From a checkpoint of a small image classifier: trained on rendered roads seen from a driver's seat, with toy cars, trees and houses.
Rows from block 6 of a small image classifier, named by matrix and row number. Rows with one number belong to one channel. Each number is 500 + 25 x the weight over its row's rms, rounded and kept within 0 to 999. All counts start at 0. Numbers have three digits each.
After each channel's rows are labels from the 100 images, of 14976, where the channel reaches its highest value: "peak on" is the class under the peak; "place" is the part of the image that holds the peak. Only what is clearly more common there than usual is listed. The data: rendered roads seen from a driver's seat, with toy cars, trees and houses. In brackets: how many of the 100.
# convs1: 3x3 conv (model.blocks.6.convs.1.weight, 56x56x3x3, each kernel summed), inputs 0-55
# convs2: expand pointwise conv (model.blocks.6.convs.2.weight, 224x56x1x1, transposed), outputs 0-74

convs1.10:483526521509509535499489515515477509518497508456523515463527482511497492539567515514531449485489482461491515491545480511440490513500494527511545494524516532478485527512
convs2.10:500500500544500500500537500500500456500546500500500500500500500470500500500521500545500500500500500586461530593464500500500500500500500500500567500500500500439436500550553500500500500562500500500500500500500500500500500500537
peak on: road (99)
place: bottom centre (83)

convs1.39:519524537523496511484477488513510516468472485467483515492470482474527469507518494524518446477473484500500429544543500508500513498523506502431493489510488481464471487492
convs2.39:500467500500500500532500500488500456500535500500500555500500500500500500500465500553500500500525500500469463500500500471500500481500500445500540500500500500500539462535586547536500500465420442500443500500500462500556500500552
peak on: road (99)
place: bottom centre (69); bottom right (31)

convs1.54:476492475499484484431514498531482456473546521527471518500512537509483487481500511490505565506510527481507535494461469479513512467511472543521504510534509501480483517523
convs2.54:499500447500500500500500537500535576500500500500500534500500500500500500500500500500544500546500460500500500459556500500500500525477500533500500500500500478500523500500500564500500500391500478500500500500549500526500500500500
peak on: marking (100)
place: bottom centre (68); bottom right (32)

convs1.26:446501511493553465508500533502512500536488497478511482543517493509469492471500500556493494529514498456494507528502566505463509568480523500520495518490507506484521496509
convs2.26:470500532500500500500500500600458500500500500500527500500500516574525500571519500500508446500500500500500531540462500500551458500500527463500500500547553500500500500500500500500523500528500500500500514500535500500500500470500
peak on: road (91)
place: bottom centre (76)

convs1.13:464475501466516496479484517471500491488507525506526484483511534522517476450479455468500526547496535484474497472471496480516444505525506532531481490497480472444523508520
convs2.13:500500500479500500500500537500535500552562500558500500500500449500500500500500500490500551555500500500500500500500500500500500446500500500500500500431500500500500500500441457500500584500500500568500500500500489500500500500532
peak on: road (99)
place: bottom centre (74)

convs1.20:500505443491456472480524490496440480494537494535469518520506509476500510508491486472522547514493475488532504486487437461518511460500459512524487503499520500497476521528
convs2.20:500448500500500500500500500500500549500500467500443500500465500524500500500500526500500500500542500500553538434586543500434500500451500561500445500500500500500500456500500500500500500500500500500500452500546500500500500553500
peak on: marking (100)
place: bottom centre (75); bottom right (25)

convs1.49:500508469499501471512510501514454487522511535485486512489488496562484483485477537503460497521512514473455536522488498514427492505459481527515511517511488518461463530524
convs2.49:500500500500518462466473500500534500485500500500500500538500500527475500548463482457550500539537473540527559500500500444511500500500554500500500500552500500483500500500465590529551500510500500466500500500500500500500514500500
peak on: marking (85)
place: bottom centre (59)

convs1.41:545529468531483570482505481513522468474502497470497530493511480495533489536521503496530467521460494506496508476554477486463476473525489497506517500551511505509464507500
convs2.41:500542500541500500500500500500500500431500500500500500500500548500500575500500500500524500500500500520500500500500500512500549500500500550538500500500423500545541500500448552534447578500500500500570500500447500500500500500500
peak on: marking (58)
place: bottom centre (45); bottom right (35)

convs1.29:467451533469511473482477483500477482535499518482495429523482545511470479449511484497500480450490510497500489501468524509486484488483491495531528487464497489467501541515
convs2.29:500500500500449532500500453500500500500500500500500500500500500500500500500500583500500544442500529500500500500500500500433446500547500500500550500500500500461500442500500541500500517500500500567432500455500466500532554500500
peak on: road (100)
place: bottom centre (77)

convs1.16:502506504537488528460509463530496541442493516481444454495500513457500528514516530522502477501467527518500477519489495483496523499527507500447507538507503450525513485499
convs2.16:500500500500500500500500500489500468500559500460500500442500460500500500455566557500476552500511500500453467485500500500500500500500500500500561500500500500500500500500522500500500465500500500553500470500456500500567531500612
peak on: road (97)
place: bottom centre (52); bottom right (45)

convs1.2:492510532479529472535496529500500521520489495500511500534499487524480500485496505540425520489550493471465515527484554539492503536436528502500522523490491518488504515506
convs2.2:500500558500500500538500500555500500551500500535500500521500500568531500500477500439500461454452500500500521514522477465500500500528559500500463483569520500469500550500500544500513500500500500500462500500500524500500500500500
peak on: road (99)
place: bottom centre (76)

convs1.25:492476470447506429513500473489454485486497514479471475525524546507472489463481497505459535512542495493503500554460486516496488500511499544500476501483500514481488507512
convs2.25:500500456500500500500445435433500500431500500500500500500446527500500500529500500500500500445524543468514500500500471500459500500525468500500500500500500500500500500500480500500555458455563500500449500500500433436500546500500
peak on: road (61); marking (39)
place: bottom centre (42); bottom right (37)

convs1.45:504482537506517494519500543508514530530486475515512500555500489510499507515500498576488546500562498501505500530494573518522507544500518475509488503483483509486530496507
convs2.45:500500571500500500500500500535452528500500500500541500500500461564500500500457500470500500469462500500500500500500500500550500500500522500500500450577526500452457560575500500500500500500500500500500500500500500500500500500500
peak on: road (100)
place: bottom centre (78)